config.yaml
encoder_depths: [2, 4, 2]
encoder_stem: "single"
fusion: "prefix"
fusion_encoder_parallel_block: true
learning_rate: 0.0025
batch_size: 384
Rows from block 5 of the image encoder of a small model that answers yes/no questions on an image's attributes, named by matrix and row number. Rows with one number belong to one channel. Each number is 128 + 32 x the weight over its row's rms, rounded and kept within 0 to 255. All counts start at 0. Numbers have three digits each. After the name is the row's rms in percent of the matrix's.
After each channel's rows are labels from the 100 images, of 14848, where the channel reaches its highest value: "colour at peak" is the nearest of a few named colours to the mean colour under the peak. Only what is clearly more common there than usual is listed. The data: pen-drawn characters of a made-up script with 800 signs. In brackets: how many of the 100, against the usual share in percent.
# c3: 3x3 conv (encoder.blocks.5.c3.weight, 160x160x3x3, each kernel summed), inputs 80-159
# c1: pointwise conv (encoder.blocks.5.c1.weight, 160x160x1x1), inputs 80-159

c3.96 104:111158095140117090134144186107139134130149122174252136176156124165189077134113132112171150102097101093104165126172093129085119125098109118133096135100122131110072117084125116105164109123167106236148153118129070123119117113255093070080151097
c1.96 098:083117093122128090120095179099137082116119104173037143101193112168172076144104104116190194125106140115124175110175086116137128099096104118116090110128129120065112123140135141120150069081170076211134116105168049155122148105222072077101136119
colour at peak: grey (64 vs 10.8)

c3.133 109:114119145164107122123143152093114148165139154100125096170145118131107130124116150146129082198126070100104127140127111101147151243099082149160110133108096138095191080179142138118150165193150153091099124082131093128080172159074080073117124156
c1.133 101:127101121123085121150157153128151107151130165096124115157139113113096130124125152128124087157120085110101153146090108114143120220121109142151130092118135126095000087152166102143174167179166111107149129094117063148092170137107083112085122195
colour at peak: grey (46 vs 10.8)

c3.43 089:140080106122153158193151161136163130130076191164157079091093127127170135112088081211127108122056100191141125070110107070068150085159120160119123091090068105075088141098138176121124105063125124132136152108069074139137166108050086117126134105
c1.43 096:101109118106118115194110166098143136139130130171207084156070124124183124096068080168122156109090107130150134096117124080078145115189094117090090096092109120105102134101133164130099088107182099098096177127114044098130194113058101125093090114
colour at peak: black (94 vs 44.5)

c3.81 098:098000182115096086157099116115126086145195155104195142117114180141175146097106167094141117103102134150089120109148145140155123121085094116150096092052152059069138087146096113097102172105114120109181126163107105119136116120117140111102143111
c1.81 101:091000161079154089119118087127078121158145139141105136119111137114143093146117165102137108138123126105128102095152113107097127083068122117139104107057157116074123126146104114104129121103119099168143119039061121104098094162130082077094156126
colour at peak: black (99 vs 44.5)

c3.82 090:125126181144155117155126132129139143134118156115184119172121151096134094073061147159098101112115095195090144112123119116130114099088156130151134068085110055105054128196194161096097132158111119124132164134068035103065161107120108148109125128
c1.82 106:147100024131134141134155106159139138179127149054134101164125132117102089103106155115066141090129107216115143114113106165105131105132155142131137051136070060099089137154167087112139119139122121117123155098106100103086113138109064168117136142
colour at peak: grey (64 vs 10.8)

c3.41 100:100180122090126107092103121187115139139104089170051129128140141151194117122138129121144102158161096140142163119164124091121126098161078125145129096110098150147127159116151135136089120070079100164055117182153139128152029136129106160143115152
c1.41 092:058150106103128116123105128201139139142129105160077121122150111140168077102165120146133094147137095153138149123172090100121114108163092095116104080098090170146109136103180110132123134064101121166061146184138151137151038112110138189174095136
colour at peak: grey (45 vs 10.8)

c3.11 104:119147149137139118125102083135112142117106154128087134105073090123153110106105117048130088105126162192100170148146086132166115123037074126132106142096158069127141083115120125146114135155137125113104159086126086115086088116159139125156141138
c1.11 097:151109137119076117095147106101103118094120146106120095139026141089146145077137099063180082126132159088133107121139087109118169177146081109128157157129109090107129080068074131105125146112080149123167176153110150120080117133129148134159164146
colour at peak: black (82 vs 44.5)